{"dataset": "small charts drawn from random numbers", "conditioning": "class", "cond_dim": 128, "inner_norm": false, "steps": 24500, "weight_decay": 0.04}
Rows from block 7, named by matrix and row number. Rows with one number belong to one attention dimension. Each number is 128 + 24 x the weight over its row's rms, rounded and kept within 0 to 255. All counts start at 0. Numbers have three digits each. After the name is the row's rms in percent of the matrix's.
# v: attention value (model.blocks.7.attn.v.weight, 256x256), inputs 0-127
# proj: attention output (model.blocks.7.attn.proj.weight, 256x256, transposed), outputs 0-127
v.22 080:093109105106075147117130150144154113131148151084117129166113137177111132079185145145123133156126103129138154159115143139129146105122100125109163117092147151110142112130139108151152131146115141130106126130115155112117094161170115153158100097143128143117116116095124082137155142107137149084137158144102116130115102156117074145141132119098150134123108114125121125192155167130149126138089
proj.22 097:102134082091098155141181172115114110116153147088118162104166138160112107157108109112109166153157092140134097101133119149098125112127140096148111103127140115108122109115103118132133143143099151141093109087103095114152163118143101108081122123162141134108130148120156137104093110147168137180149138138129115150148099118129107145149166128157140120144103099179128132124141156130143137174109
v.23 088:131107104107130156129119161174128106121116163149165166146174135117109105155140131121127058148110108147118061070108116153096141123133122165132126123121111106086125124144144103137164109108125113138118117101094116125108133119126091154100162126105114121145149178135149126136147141128131144133124099133119155134109182135142106163127111155109140133140051098093152173137159117128150113182084
proj.23 111:154163089177134096138110117053137112124118123169097096134126097100148129130147138135125149113107125145140140107108137131149114115115144112130124227124149136135113125151110148130150111117140133085124138108095155097094093149152142163135135149086157087104129168128155163143098168146138143113092138106100138102178145139090166146129175139137133139163088143141104111115153122164100126166087
v.24 085:158115194155131135098138112097106128139105142213136139106118172153076102122110135139130150121112112139124095162116123100146127102139123130091129123060141114116135136145129168167107111133109155122146127124151111133097148099145111159105132135136108114137169133148131156119106101103132149159150129158131134151150107126140162132139131151121109121099115138082113084155119122153091139123103
proj.24 091:148115147111150111175087137121149112108115103167100156188109150124095144113139134136132114105139132141143174191169116107146133111119153120112117150111153103134131092126126124121099167132167100137161116150135155144139125103145152128104148165114112099143112128131139169067211099124127102134071136081103129130109112121137148146115141124129115122135118114113118114169103129134133153118120
v.25 088:186116093141070124089136130125123137119124113153115128164136128086073156138169122118124116080191098114110091084113136149188134123124104141118146148133093101132129123118152141173108111139155175145140145101064163147113116141160115120111093122088124150127188150135145118157145136085113113126129153087150131155120128147162103155129111134096144136124112169138156177118156101159126120145130
proj.25 084:120104145114122111130143124121126172123141109090118155123081167102059100121149116123132087117165128126129130128185124119134131095117133173140131132096125085073080133123114134135132096149135140129139082111135100133137131123133133124128117113142135096159120151113142174128120132117131103098129165137126111125171131092144158108101082150115132108139079129125109142147113139117145114155117
v.26 088:116116123184179118124144132152150111104137144124149090113139145160129147143109107104110143125136104116173108081150153083174111137108102107149124141126151153124098139123131137124087176117122140138136129124103105143154150128130112136138141133171100154168125130149115107119146136146126132142184158091089081096147189109139109136108114085154150121153183112132133177129153133147135116168131
proj.26 086:160132158092143149110143075132116097134136122110148123095161085145158163122117133167158192114127114123163156112122123129169136123131106149118123133130144145127128144126084121137117121121104098128131147132142121124136126148109147123205153120086142161131123134146139152140127142113128147152079072158110130143118100117144183128148087111122099151152161142110120138132122110149136116128126
v.27 087:180119165111133121060088104124116132105115111092117120121098123125103143138172139099156121111117144143121134134110122123143111155088134110100154149080146107120172084146157154115086144122170126105192095123152127132093153102155112117108129142150146124161119150128132152118114134124136129048157166129137127120124121136161130131115153147114153155117133118083163139142110156113116117129110
proj.27 092:136149155096107158113137132150183168137094125113159093123127111120119100117137111124140109116110132136065120098172133151131116155152100134109076153162147143122145089110071124101145124165144090108127158151104094129149127168104122097135145117133113119115159138124117100123137128137153126100142145107131138137132180116135154141147087112120153118141134143112171146123106111130102117132159
v.28 084:105130132112149127152151126146081115131121104143133106126149150078137104116134147115137137141105119123082100115093092122108128107175112167142139083147163139138139109153145162134133108133132141151103140116133128128129094126124113090154141131098155113117111123115163066147102115104116132135149067122120154162121151103167115105111126154133124081096146091138119110161134135152156114098143
proj.28 102:095119137120125118161148093146115112115118112135102152143078156117125158128128087121108133127123132127165138091147132106119143103124137169108115145094077129113110123160151122128119109109108121145154126121130177157148118115112145128118089123134149137102132126116097162080134098113122192141119102138072094142089168143160109100076149188132140147151158136108106116127124135068131111147137
v.29 077:110134127163132178131113129119177155114133147083166120087120147162114144092118114137160149124158139101119110090100101153149130136134096131157104119131133119124136059109112115131137100140133166098106147131114068125107101126161121147119128155113134143089148082139135201123091125129101131108166104123097134131139116116165150164109129128142139114141138099122147138177166171132128146131140
proj.29 091:103110059113156136153121156110136152096122124083109117154111135125088106140111130139124091140131120118134100110132128159192117140097097111161119130110153114139168133123133152136131086128112141126110114085120147153099117126141112104065116122137103087142146122131119121092144121120121097141174153094129149112164075123134108114142174108102136126146127121114091136116146136137123107108132
v.30 081:127103176127150125185128140137137152106132131112108139122134126102105116115151071179125105097109141101141077152099098100127107160121146109134126143120106147168140177141116151140080100103119115085165143183177128144104193158104126169139127168146138115112109148167134105135157123114123095136122163098154138118139101094142096125103142101186151115116092125120136108113080155100174109124085
proj.30 095:148155165112174101139071095129128122136116126183117100117143107117151167152152137140129120091101149135129178170085124144134107113106161155129129127126095193163161113123142127113133146087124133119174162172121167131125109139137110149121137166109100118135109137140104124134177150117083137103061120118152093123095104127109154161065131134143138130166106134122116123145079110149099127111125
v.31 091:120144148079105123100099125149099108130149141121113146151150123081135118114108123117164125114185149110109165160153139132155103157160138135151177115155149150162110186089139150127137118091125145108090114143142091176114102141126163116161140139134144102105123108144133160159059088112110136086175143103127159130118092082175103132117113138129128154143150102155126159114123115145173131162143
proj.31 091:161116156078113088144111132087148150133115205155130082147168082126112155153122102143153115096116146157084141111082147131125096151106160153108089154151127115135146126120124113117150141098138161104109140139128115170121149157124134117111106129137103118150160152129119138119152129135150113158121151102108146111141120082088099162136087099107139155112100142118119132081062119162124140154125
v.32 099:091144101107106143110134173129154110155180097115111142086111111109154104142134148145158138119167154131107167151137125118168136140138151154098139133142096121106116093097118147156114187132134155145132139134159110139110136150131126105125132142145185116118136101142097181108111111150151150092191087129108148150102140098139160153100114077122166116171166117135093092091176157137140161122133
proj.32 095:118084136091145132134125116129147098117112152149141136159093113145124129098132138139135150139165139160151122103125129177123124157088141150154115160143103097130130173118113114129111166125113154106168122131127120139150144129126136087120137134090159132128132163144119105190139130080144147152120128110109132133160114098130103137115131124164135132152141093093096117139171113129141057107129
v.33 093:083174086126143133129171124183111127119168139170132110100093126121135139137120129106107141111149114159127123118145133091129136112138145153118107111122100116104103126120124133160123139120172159167143130092119149086093124108124139150106116140108124164138165076150136075104122119156129133142101160139139182102136154097113113109120096155090138153171133118144135159098091116119111178136130
proj.33 109:118085137134148138121149127102158139117129097141163131146151115117138118122135105133139106151171129120151141103172094137129104136161120104096193160151122127070117128112123086145117119149111115082147118123127127088122122135135136108180121129092139131119073128146117162144139138141125163116135122080171114120156127084102142117104138156115143125118154140115125105139097125138123163149177
v.34 095:113117147097102123124106134118129090124106138085123119136161150156138115135165136144145111150134132123135106115129120165121145144142122166106135106135124147164183139175139096131172112091116107098124123107131174111143113124137105140132125134091119111166130147128166092119098125109197112131137141089131129145126123141172176140124120136149097139091145154097105098133125161103118101088099
proj.34 101:140181164137130137123125118098121104139116091139081125117088169133127154137106138098113145149158111115097121116083134147102151154100163144121145097108189172103161115148182134138126162128113088110147145142170108089108093127112101118130120133146124130134128157129155148160132103109131112137146157131117157162134121126148137165123119146100101130113117129124126131148110132122126107140123
v.35 119:146153137133073156173109092135139138144119099107090145128103156143140099085158112190118120162141106114142064093139134147174125157156097101140126135117124134123150137154149137151152092126126150130130143089098132127108132120147119111148122110124131170175156132109169135100118097127155127121152120116131135150121118106153106129157106114138153139133179138110115125175147122164128155155123
proj.35 084:127148138156111087184102076102124127122148131117159098120116208158119184149127122125118119174103134128112116124125113117105116170071130114117117123126123132138116102184153172126120097103126126082183129091158113159118179122131136170113131155082115118097056167101133112134080156115157109130132094114143128109147120111145107136138136154124109130138162135093114132118125132133132142117107
v.36 087:153120131125092128132119094118156153142111136142140100100151129163150135078125129173099151127088141137112102126157135159123113092165183132125115133141098149118135126147156127141182123162165152177135150106158125147140129123134106122140135146131114179124149107150125126155076136118134116121115154064103111141105141119167112144136095127134105136140206152133080193116152132108105145138127
proj.36 075:154132146160092115168158144107117068102124157122124102157138159114137160177135143123132117173107133143150132117175118108109130160113087102128150171136116152118132159160121133122117110129105112116141124104163129128097138145109154137130125104074134129114149140132106160095114156117142117110107107107185145120111183139131129134142154093148122152140181116090122094100179130135118115121102
v.37 120:118145110102174147078162136112102102106189126145127131124116081188143141125136119169152136156093131110110170142180145078144112125138118096143151130125093139137106135038146128111152138134110148162129099133140124108135119126146128149138123103145106162134063136138091098107123136149120086124147138092114155109121120136149115119127101141109151152131120118119113157103107123132155179138107
proj.37 091:130108130121173148138107147182150155122116090129092159159148061114105096082122152099153133124128127133125100146106131201135129155087103143147122146152143129139128137077114073131149166179119139157139129148097159095129119131131135092155132133151138114151164115145145162143145118093131123127102152142120136145114096112104111121080101137164135093113101111128088103130132090101147118142132
v.38 098:134118124172122154077093131133144115134114142143143121121124152134154138130104100095115144159121139145110155150086128112110138103129131121133114101091143117063172105126110122155184134123121100083168107082122106123096156108123117121177114167094111112112119113117134131120099141137104120107127105142143133143119113177134165135152136146114139105117108148129143151139107130120103123126110
proj.38 082:155137133106124125151150132103137134133105149140122112144121177152136124147120146140095080173145135141150082125134124113119136161068129142106169156158124139071145173141146144139109174129118165096142134124164142113146122125113119132100154119124130145143100149130110130151145149110163168132155151135132144104141131163100156136118141131177122145139149129083138112120116141154132127094113
v.39 126:101072132133085110106148146152127176135137131141137165166118154076085130136157148121126131091115131123145126143124139136119123127163124133106154166140160068136151141109132125144135150125154103125133115090128147156162098138127133138097134150099125159157124137110147102131175124181090140124134105137147103146090112136120103152125139134089179154130135124155168150134140144177152102128063
proj.39 103:096133112115155134137077114152149144148129147134137092170160140157088149111122152130171133151108124156148112138114135134118119113084140141130092125160172074108124104130117127126123191158103100137171142131098139185145114141143136134163138142156118108160163101096166113142102146075178103119170146119121104133157123108183158140102101117092109127119150119149128125143156119116138109155101
v.40 105:122072132118131135107109135130156141100143121084169106123137188166151157164103175139116173149099113114133165125123103147155155103107144153121121133117107093167178123154106120131160144148089162124115132115131127125094120113092095118167108124120117115133125166120143129107152149148135104104102166124139072090157100178128121138141142153122120151108184161159125148112191140098088112100101
proj.40 106:134150142090118142118140126146114119130138144101122158138123142100130096117147130144100162150113135114136093159144101160120152071142146126135098146143144105165128204148109131134117195143152107108087108110128171132138158148117126127112130143137131131120189117113136150151154161117119153110118092087165088119130115137180131132112106133117126130171128132093152125146126127140110137118151
v.41 096:150125150094154125125150141098128131144152123156112126164128086073101151125155132117111121131185126120056148144154156151125156146101185148114143122144128143125118150147123144128078114119140158158130129154127070154074148123141130136160148114125133134170114110106101111138127108143116084116149103142155064127126111107112148117120166108145134133128098142121139123076138127151093131130171
proj.41 094:130136091109105111095135087095107151123128130146130142119101124159087167139114116140117181128127123127181146172160115048128136121155137105115137121137147123136105169172118199142130088099155135081106125096110107172142194139133165176112182120138164137087082116113111135104124145167133168134108129159157113112119120125100119101116140106103133154149161181115143142120140144121103154142130
v.42 095:143093148101099175123126156127150142134124154101125143138124113134124143119127146151170123120096127116157138126122103182125111112096135112121129109132146068121142107112153080160127108154106160176140144131160124171081124127114104139119121137122164141112135158132140104203136125120103159155095110093109149153123150124153110097132124148104126148084105155104137140143133113112109125127134
proj.42 090:148172159146085109129103123064096153122130160109167096117125168166102154149161132135099111130107126133131107147129134066113112102148151131109160127110171096113103104168127163112123111112157097135148142118104087142107140180147143188075133126133130108130151134118129122117080134150177076134100138124164107101133108139144175074142143149095132157126150140119104105136135149157115144105117
v.43 099:110150131138096127150137119129093117130086089147150133100091135117093189154125124103156114120112099095151155142128142156124097082114104143156132165109119181151138137144175122134171136157128107142125127088115093143130095169129128105117124136118133148115153153095118091101109134132095137147155172122145128129130165126131119129126111130147129113129177106131146139146154127182112115144165
proj.43 092:080147113128155098120095122097100122140125131120133106114163149165082131116146124139094132155144133119113085166095109086122096071111176151138096125125154125139102106161144125129130165146169093131165127136082129161134139148152142149118120119146118102142150134078131102136107137122189127099152102109130077123127110084112122127136095187105116138104147129089127155127157150130109153156109
v.44 115:208109133099139105105116099137104074117101131135094136117131104121143144123114142092136128144100154121121130152158167179127127171138099129124109107115160143103137176144112149143094179108143107110144131152171113132114107177099124167101130133162123082095096162115119117142161154103155135141102085141117065119129153164160093149099119093179096144096115154120139122125149138110120109146100
proj.44 074:110134125121128154075143161127117136119147139114123152140136038108108072113119111126148109095103127099101150129104135131141109061139128135166085119094143126188125134073137128111164142126120104180082136148084139139148112126127143084159158127193135119152161137135118116125109106143082106176122133129134109104131123155145096091088131119138125117113098130194124132138139107120126112153130
v.45 085:159176159160127135098096146152117119129182077106178149121178115107167123129160132127137135129089104137116096102142114115127122104104152082110119099142118136079133129111110111131122145166098157140133148147104128135168130118138150113134129112141161137130097129107122124141147145108124155070165124133120134122125156121088168077103154156132115091069093100124136154088155151117115106131089
proj.45 098:143126153122099078149119100124110095130113135101140105104106130136130139135154110139093176121103117102115138083148118129121120129163128159117135145101093127142100135173133127131115133130085161092142121143125173109131158154112123124157053136138146104113195143112141066118122159134143094166189155158122108131115113157151127101132082117125118132122095141105143167091135136103125158168112
v.46 089:160152131131124134119113127118150123102183110111151107107134096151154132105118152203116114146095134142112125101146107135131111125112115114156133110125151132125103154108131132133124150117146126130108127142101107118098087107117124149138145102165154129135128129156140105144121114123205157137088157123114134123165099099106119148117120141131106112131131122155123122147181134109103184131111
proj.46 097:125107136152122150116153170118156159118149108130116144108112126051137141143091153095114092122104126096119138113097120145099126148174142119130157142124097185115139112137169128130134151109089160165120142114171136130134119138126137070156076140125139127122079154152095133087120111166107101082131086096129135144135120146067145170108156115124124123139115125170106110142149134099136137108154